From a checkpoint of a small segmentation model.
Training: 8000 steps, batches of 128.
Rows from block 5 of the decoder of a small segmentation model, named by matrix and row number. Rows with one number belong to one channel. Each number is 128 + 32 x the weight over its row's rms, rounded and kept within 0 to 255. All counts start at 0. Numbers have three digits each. After the name is the row's rms in percent of the matrix's.
After each channel's rows are labels from the 100 images, of 14976, where the channel reaches its highest value: "strongest on" is what is common among them; "lies over" is the class under the peak. Only what is clearly more common there than usual is listed. The data: flat shapes of many kinds, plain or patterned, on busy backdrops. In brackets: how many of the 100.
# convs0: first 3x3 conv (decoder.decb.1.1.convs.0.weight, 64x64x3x3, standardized in use, each kernel summed), inputs 0-63
# convs1: second 3x3 conv (decoder.decb.1.1.convs.1.weight, 64x64x3x3, standardized in use, transposed, each kernel summed), outputs 0-63

convs0.27 093:155094147130137107152140213125150139132091120125125140080154101169150116133092121136105111115172118047126107141146093192173176118159138138041122139127123097089053153118163150079157136135161100
convs1.27 088:117077104099186130083101089120123170140125117172136163121086072153102154111169137110105067146126158172069138083094108069062083128106096124092125141145111131151130077160144134183106138081098144
strongest on: flower (71); count: one (46); largest shape: flower (45)
lies over: flower (61)

convs0.58 101:157114139088118195152118124120120190138170153140107122087127173142142155138120154120115172111068115158212132112098121123119113122154094022173144120137154145137068100131105077140128151100130069
convs1.58 098:123138063157152125090164100142119144118119142117109086134149103096125092104069137120141102152141131147100140157125150102145092121114156096098058084071147126061209089066144195123121158182105136
strongest on: cross (73); largest shape: cross (69); count: one (60)
lies over: cross (73)

convs0.16 096:138155124127094153156118120107193146146067150126158120188115086123081163165144119150061093143063119098171120032120150155111107125121114130113115206143134138139114137096162170128123070134147160
convs1.16 114:133089101129161105122136112148091075077191093175085123105109147095170107142094148127140130113207149135087150185150125136113170160132143155118163044097148127143167179133131107109147188086102149
strongest on: drop (100); largest shape: drop (88); count: one (68)
lies over: drop (100)

convs0.45 125:171116078128106156136101103172110185120173124052121142136177189099124069107134134096152146148081105119111116111167184149155142094110114086100147194160145109083165105128098132154128059135154147
convs1.45 110:098102108103133137111147154112164104075101103136081116167165088151100130164113173173118181115131132158167164091078111088053091150108163128224106085158103104141119078116144123154145114149102156
strongest on: bar (100); largest shape: bar (72); count: one (65)
lies over: bar (100)

convs0.47 078:111144125123100119112141103051070116157151164199121105124142103107143189136110143158171165155093078145177114115122124121166179125192109139156134135063083166115123090092083111170086121165134110
convs1.47 097:168125132105156094140136136169183079118070108141161149234117127128139094094111178117069101160079113139125126115141121161133089122131088145079182191140153117131111168141162131129105158074107154
strongest on: count: five (54); circle (52); ring (43); largest shape: circle (29)
lies over: circle (38); ring (33)

convs0.35 125:211103181118139046111131085179128123134134106095143166141145134117155096133112157096154153123069106077181206143099144151107080134141134087127114141086110108187164119115116111103145094163160122
convs1.35 120:110126149137089213143146167069112127087095145170095104125128075131147191150134125152150124151146164197117105185165110134143176187130143097162171153137150149097133104102160145150119149080070116
strongest on: flower (95); largest shape: flower (78); count: one (55)
lies over: flower (81)

convs0.10 078:184168128117092133125167115087119177114137113178167200136169082125099048101122102110120110062104138177091124099138170129114118142134068146181159186085142105132146111099140157099134151099126141
convs1.10 089:125122126137170115122101108076137120107147188083127045160164142150117160110164117157134126124218115067147113181100159164133114112121083165149065122065135144139091121095182108154162127109112133
strongest on: tee (50); heart (32); cross (32); largest shape: heart (28)
lies over: cross (28); heart (26)

convs0.4 103:152186148043076148169096137138136121132092095092140148183183133119114125121102093137064134104180171125133160179134141127112146153161117103072185083121118130086152124114105118073117149131189121
convs1.4 088:101130153119160159152114151127133103187109148117177128210171095076078132133128138107095152141135113171097106106101086158097166149136153113161140134204146155203133130150134171150196175097119153
strongest on: square (80); largest shape: square (38)
lies over: square (78)

convs0.38 098:132069143089070191152121145100148130122116115137108174224120183159098040104129101134094108144114140150155116059091092145160096119128129169169140178146114103125166158124127132120151108101139129
convs1.38 091:168161114114168133118125127089134190143142172109145051123160112071149142042144114137158128115145091078134107157066134142141150130145099135097117091104102172150152121151179046143106149157085142
strongest on: heart (84); largest shape: heart (80); count: one (64)
lies over: heart (83)

convs0.1 111:125115173132117166142150111108090108121129113148075125145107197117093108168124124120113162115081132096127099061184158173129098113115116086152219213152118159131078127116088133105176140090126153
convs1.1 113:094156218107086098146079141146140141179177163112096149119159150148108123132113142148163120148108150130098139145082125076139149145112086144048075099128109165148160132162115161122112124227129109
strongest on: count: one (70); flower (69); largest shape: flower (57)
lies over: flower (68)

convs0.23 130:136143145100096150159139137132165094072152139158095118174127159171152127127109141097141170062148130096137134132121123151151167179144075139029152115133150114105118171079115093161106150099034150
convs1.23 116:128100144122179119150153154158064138194093131138158103128116084162101126130157141129073108161138117142157136135045136149066129112157128144108133140113139103177170076079133184053133100189129124
strongest on: circle (89); largest shape: circle (89); count: one (64)
lies over: circle (88)

convs0.9 099:096120091154129122127096115110128092136127117088085161190093125111163089108121130105103113151097117151168124090145144182082102228134120089127148141117223205132079135093166137123153131140130146
convs1.9 100:172178145092098149142092124092137156152107108106149113142119099153115156208143141145102157086112093123058097064173167106139156086102190076144114170103075095156144152129094096151145104107155114
strongest on: semicircle (91); largest shape: semicircle (76); count: one (69)
lies over: semicircle (87)

convs0.29 080:114124150087096074166115084123127160121152160110232173123155099155123163091121123142082157116098113142150147064161116093097087167169132093109168197157125128095145151070155136134108110103149107
convs1.29 088:121142151071110167147136147132132110156099099152080134134072165160177103196093130133135165108123160157131155204138122146126185186188109113121103059091156087114131139117127119078156187144112126
strongest on: drop (78); count: one (67); largest shape: drop (62)
lies over: drop (77)

convs0.43 118:149200133100085023128125156118123137142129139112160127201089143122100088083087147106133083199087145084150159088110080168167096156137137112145125139151136114152107127104159170166129139144125123
convs1.43 115:119060164134193127107153139132110140115111160132130147085184147119179131155149110145135129052163116103099087126108176115075185157139080143067086096102128180153082139128113091131139138095184134
strongest on: heart (100); largest shape: heart (53)
lies over: heart (100)

convs0.25 078:107161099088127080150148119169140090132104118180110057193190149104167144148142148198132150171113120130141114139143125144107131095155101104117143141122101090137196159061066127092089099160110104
convs1.25 089:099169171179098124109159090143101117092136146125143121125081126109149148160106113187147176096155123100116107103120157134205170150105134078164123124136093124191116119140093136119133148005152121
strongest on: count: one (58); circle (56); largest shape: circle (51)
lies over: circle (54)

convs0.12 127:154149101024072149147143148105115124180149131103152131175159122115109126164126112132122151096113140158067137144156134133182153131119144142110098065134125141161115141178101097120141104149014158
convs1.12 100:118147134149193113095184175156139133052131115114167116175151095139123106048158146142126103153121140111159126150086120147152039101135106139177127160156151133109116071071124168143116154163152162
strongest on: rhombus (83); count: one (80); largest shape: rhombus (74)
lies over: rhombus (83)

convs0.3 092:131103128114089126162126181078134104136100124122145157192129126123114152130147085087105114138131149126073134153090132161034164133111175130114121127138146200184149123125160127146189115097034102
convs1.3 098:133149137194105138129093086107105148062115092129121136112136144115139107126111128120069084148147129115155114124117121132194110109133118069133147163157129109040135153046104071151085107199175125
strongest on: rhombus (98); largest shape: rhombus (72); count: one (57)
lies over: rhombus (98)

convs0.48 089:144193117097062173116134118135125109095131107197140128164179143146106063124141124114120151222089132131142153098070150169118095154116080118136143154152083103127186141143135089107085140085143111
convs1.48 104:109105120177135126120151160047131132110122170057132099179190118188113143136141153129137119065172151090116094196129182169139093149137131170118124101078160117137097142152157144182152130149106144
strongest on: tee (49); count: one (47); largest shape: tee (34); largest shape: heart (32)
lies over: tee (40); heart (30)

convs0.31 093:140104094087116157153107076134127112121137163153110192172107131130161118186077083167092125113138100130122161134151218109174171209092113118125131114060159117095138107141116137140128111118067105
convs1.31 105:119115194107099075125110120146120143190083118104137111113149167100143067106091120128110175142105154163217095164111157149079056153107138168204102172138140111115139120135124137139114128094161152
strongest on: circle (99); largest shape: circle (98); count: one (50)
lies over: circle (99)

convs0.11 090:069118154114082109190116174115125114107132177121088135060116104189126113117192137144111100144145123124169130169095143119179100115124107151111162159092152137145153116146163141095096168088153030
convs1.11 083:165146131091157163076115137177148120157125159120103147099098165148135090153050100128116152105093096217059154055151124126138161161139093148116084108167108170108109153144101110130119136070124123
strongest on: flower (61); star (33); largest shape: flower (25)
lies over: flower (42)

convs0.19 125:115118201110138101133143152135086086172137103125162099146120120059155168115108175157130152123138139117082162145157103149041059163139120133182158047131124142127135080162132117137160114126078149
convs1.19 107:158112090177101105094125127123168189074102146128137160107177074141136132087135099144157066117115152137116101106078125129124120115078083122095120199139122185083082072083090143123094137121168160
strongest on: rhombus (97); largest shape: rhombus (66); count: one (52)
lies over: rhombus (97)

convs0.26 081:187129142083099135135152138201123075161111104124107163163187136103157102144146057159112130089145130123163095116125186127083097130173111099122135096129107147147115085130156121119140210050108115
convs1.26 099:146133135128086143101124108105185093112150149169141183095125088128113119163139076110131140181142158080160041115110164134215150117083154146146096188172084119074118148093144120096108119116140138
strongest on: semicircle (63); hexagon (42); largest shape: hexagon (42); largest shape: semicircle (41)
lies over: semicircle (62); hexagon (36)

convs0.57 098:132103145086150147125139079170108102156134102123255136096154150156148107123120105125099055125104122107104126086151131155182129107105136091142145169149162122109140144127094134155133067091150148
convs1.57 109:120137124153075161142117179071144155130165116122010131150159145144155139106117101144159158128178147100220145112141095132116138136124091130206130130107124143167132128152138179088115134144082108
strongest on: heart (55); square (37); largest shape: heart (35); largest shape: square (30)
lies over: heart (54); square (35)

convs0.22 090:139146089160105140160063143145082133165119085123120123189151115164165106145078094139100110208149100143196170130116121145047088079135126161144112128134146115123158155077064132107148136119162120
convs1.22 103:166167127081100225205068105148148140115094161075149104107124128159106167139156125120077131044087109101105136125150151068123127111094159092112121106150106079122137143135131113140160101118131147
strongest on: tee (100); largest shape: tee (54)
lies over: tee (91)

convs0.60 117:122105121168148144135126149106108133110179147130115123162131130077153162130147134132061131139143141149122077128160160157025094137158160171024219087116138118152093089115139126124128118119114136
convs1.60 111:156146042130063054174129113105164099160150092112124132110113089212147165090142151089137104120080134138133116173066127138135170136108138142080102133093098098116128177129120079098105106124128133
strongest on: tee (72); count: one (68); largest shape: tee (60)
lies over: tee (71)

convs0.5 084:163196123120074134091183095199089140098156084148139197112181096138126078145095135148089125118116127097156115125125132152120138126128110163116151133072092115152170108131194183059109123106124115
convs1.5 086:131125220150167094138148130086115165108121104163119149078116142099149167188065156135092135122140119099082101088162127155153173095140140195104078155096111113119155176143154056141127127094114125
strongest on: count: one (73); heart (69); largest shape: heart (68)
lies over: heart (69)

convs0.44 095:134097125110049162127111150149166143139121130123185098185117133165092154136116108192100137085053123094162091110093174134044161115131165180145117143118126130197117105155141088113110109131143131
convs1.44 081:133149100158148110130123088128093126110097100155093101070109140077198091132129157049140100165133147159084113170150102116164115151152144087079178071142121089036154158134122145133097110125126135
strongest on: drop (72); count: one (65); largest shape: drop (58)
lies over: drop (71); arrow (25)

convs0.42 133:144068068139152100137149131114136114080070128179178172114181128149123114140091143144162155116110157179123162182037142101108143142138107131108095089150120136134148121063119118121134167066181142
convs1.42 110:125175188090102144146092139129086137194189128047119085112122153147093141149141113122141151127108141061094114131192133053157090123108126140102144142086110107156094149174120127146146095186101121
strongest on: pentagon (90); largest shape: pentagon (86); count: one (52)
lies over: pentagon (90)

convs0.28 109:133160181141139107147107108132172107140201101111156184138093143127133089103134130131094218126080152116151090126112131132180154115145142108146086086131127130170108074073119123190120065076097152
convs1.28 101:132131122143151151149147157135107142045090123110129118085165183149109140135146173128121070125139103071169125169192149128106150160113129103108149167087082122053105092080100096109157159109091066
strongest on: heart (86); largest shape: heart (76); count: one (52)
lies over: heart (83)

convs0.30 100:140088082106100117144187115211095176071095130149153133181137153159170108134136128142146115152178174164145116085118152148045116108108126154052134124081093153140108121102129128108081142121130156
convs1.30 096:116064067073111113161119147096208132174088180130143096149088126136136171169105134154110153128079130103175162129159070138124120129146142153136132136099154094152134114130141177156134037114113086
strongest on: tee (100); largest shape: tee (53)
lies over: tee (94)

convs0.39 104:053139151148103093119135091107129149152153132113118169156189114150106123172076072116152180124143244118108110072114145133099168136190138120115095099138096165133145090125105118168137111111100119
convs1.39 104:213102100111133102151110146192117110071073123134123140143110205141122112148116122142084088136082089088192154080144107149144079109148086136153173128090155166130139164137089127103153149157160100
strongest on: gear (85); largest shape: gear (82); count: one (74)
lies over: gear (81)

convs0.63 100:139092121125103144150117118161117158098136132141141141192162139038189105138126111107093107123127135092129251150082145129146084173148122182116115109122140113118117129096150112135139150045136095
convs1.63 108:066134166109124153093135134158086142104128183185114150168078099104084174165119034134139129153125142120114137127113140135167142099157157106132119109187159090189076179109179103162129102119110131
strongest on: circle (57); largest shape: circle (54)
lies over: circle (55)

convs0.6 082:156027137106092133143133114093135109120106138094076199187135149073168116181115120142095109229136093134175122121155070138152142133142122145109126149113160131126114117115140191104106124133113114
convs1.6 089:127118111137133121138136111125161131065165125101173083125166107140130140116164140115164151047182137187167114151114155133098138106182153184080118158104072179203123129111144095133177153090090144
strongest on: heart (70); largest shape: heart (65); count: one (53)
lies over: heart (69)

convs0.18 087:123144141127106131107080111094140178137091117161098150181172127095164046153079116129131146052080160148153145126169127134117141128112126132090185103124148165174153119105157202073128128096143076
convs1.18 093:103150138142170057125104134101173141069117146136142085123137091159128163096103116176130170077114147106192152139109142138071061139137117159096114169129124168106175103130160070152202147102115100
strongest on: heart (95); largest shape: heart (93); count: one (45)
lies over: heart (94)

convs0.24 076:081143108078104125093138138116081106149158075086089185165140187142138154182093163187132158086123128143133173145155127203126130084120112144154143137045098153093167123095085127141124120130129106
convs1.24 096:143157180080141145157110123158169149144211103116154190123099147087121082056127076093150120198109098125105147120166072143143126142095097141132068143121146158182143092113175129121116125145149129
strongest on: star (62); count: one (59); largest shape: star (54); largest shape: arrow (33)
lies over: star (62); arrow (36)

convs0.0 111:121113107204115092136171143061128115145131103113160127120149132111154144168077159129175169086160152115137167152019146157149151138125108186123113131166137096114106063076108094102103142125150118
convs1.0 104:164182169109147164108116118161106149118141155135105124147079180166087112144151137145099076183068132093092090089223147153117121157102122078097200116103132131129097144119093157167141101137120101
strongest on: count: one (77); gear (53); largest shape: gear (51); largest shape: pentagon (39)
lies over: gear (53); pentagon (41)

convs0.15 098:200153065118102132139145161088158142126121151189105094182174137116159113155084111146112138110107133078118150148099192111110063123105172111069186139091134165127123089126127167077118086131158131
convs1.15 096:089086077175139134131091133169161104155162112152159138160104108146124102088119187131170141134134109081136167106050119129159033132148152128147142149167109108157093099129102102077126105116192085
strongest on: star (71); largest shape: star (67); count: one (67)
lies over: star (71)

convs0.40 117:100147128098117173124119090141161129109093181091168144170147117141133154123100102164139112065106097056141144035159166134135141144160128071099100163129156126139143162070158107113115141134213125
convs1.40 111:129159126115118105156137129110100125141121055165051167169116077115199113138155134098095178187190140131077145148126091120107108136083153107185176098151132140128126100133134189167122108149091147
strongest on: arrow (100); largest shape: arrow (68); count: one (56)
lies over: arrow (97)

convs0.54 110:143097109098120178156149110171157116111069184152148156160107080141112196108115120147085167135118128150162168116129156130092137140135086064098109180132153098103130123061130138171150077047148133
convs1.54 107:135148184144089023142111124159136160159154084084101145098141179144179065121144138109162152135187146097125135160119110114180156102103139161121125107109138087169088159118148159125139114204130127
strongest on: arrow (100); largest shape: arrow (71); count: one (56)
lies over: arrow (100)

convs0.52 090:165139114104081121114132172084178138167148135106102134179153097088103157177122130141135117092050142140118153160090122139055122130094166114126132077160139103226139150129161083135155107092098160
convs1.52 110:152108090118203139118150086132071119161130128157166136114116137166167113128125083135089108117171119116127109191135132151152138149217094143076166133164162170044153152116084107122081142164138123
strongest on: rhombus (87); count: one (80); largest shape: rhombus (77)
lies over: rhombus (87)

convs0.14 122:153102192126085052154130118142183112124102104107131133134119191163110052069120132122121195128089158085167090152134119168074133113132103184172119132158130113101133140162088150122141088125158152
convs1.14 099:140145066117110098146089156099109168111094125115102130089162125091146190126172181118129048130124092145117138137159099139121170123082126071146140127119138142093097092196165104117070145160055110
strongest on: ellipse (67); largest shape: ellipse (46); count: one (45)
lies over: ellipse (65)

convs0.49 120:115116088171118075139165126124158163111188101057121136159164150118110116113112139108202090088161180082145131118063184155164140158116151098091055152139138130137124145097110102125108138087162161
convs1.49 104:173110158098150181102137132146147060082093147154122107134117141087098160118166137152077097161090146168113115096173134107066130125099134106189174081127150153067131153143144174181165097083118139
strongest on: bar (100); largest shape: bar (76); count: one (48)
lies over: bar (100)

convs0.53 115:102182136126087102176182088157105093182080138110148074126137115109100127129123121155073126191142129105113143147211148130167138118076147104107173085104147131079130163147090107131096102133193156
convs1.53 104:116067106182076119119134137131144131115100088153095122151127123071142113114126175113174112080107143152111156105107123176038156142144125147150051194137120112198148100143154108084131160116082140
strongest on: square (100); largest shape: square (61)
lies over: square (100)

convs0.33 132:162128147082114139141121184149088092106196117125140115183148109058160186133114135115118114109147141133094139084159125132087059174146097163083181152125131164138164078107117121174134099081082150
convs1.33 124:075108052155106147137160093128154127146140190128102182105145120153113081125103060153149136117082132154129115150064150088092131133125118097116073080141117164152111146108140159142086065112201113
strongest on: hexagon (93); largest shape: hexagon (84); count: one (57)
lies over: hexagon (92)

convs0.20 094:144150137145188140202127092134179121110097125107142149153168105156151157125143130143141093129108133158117143132145126166166139143017099137157097110100093123112161139034097134087119066154102094
convs1.20 087:095069101109100142127112104112073143112143113118146147141167126088089107191122164157115121163125159096120109144143164064035098139147100135125168110175107125123088140209158110094088092088165127
strongest on: cross (67); count: one (47); largest shape: cross (46)
lies over: cross (59)

convs0.21 111:204138056050082122151140135133170111077121157111135153153129094110118137196135113133112097116105144056174168083176097150145100118129104190114137114158113141114138136120080164123119119147180143
convs1.21 100:096135074112171173125118085159151177198149102163127175178155137088139144057140154062164099153096122140104093090138074124120119119099147095132137137123155147166127114156101167147131140129057178
strongest on: count: one (46); frame (45); largest shape: frame (36); largest shape: square (31)
lies over: frame (39); square (31)

convs0.36 097:133148092109143119135159106146190104093112127129093156165113131154165091085115139098082117098083156102106077177127121170100146241119093136163154135129142175128093156069190115123148144101097128
convs1.36 102:123095160137124139093120146110063158162109088116157134149108150136120180172124174148130167103121111141116129049181127127159153018111162112129161192093077118151141119158067142140122113142155115
strongest on: semicircle (94); largest shape: semicircle (84); count: one (73)
lies over: semicircle (94)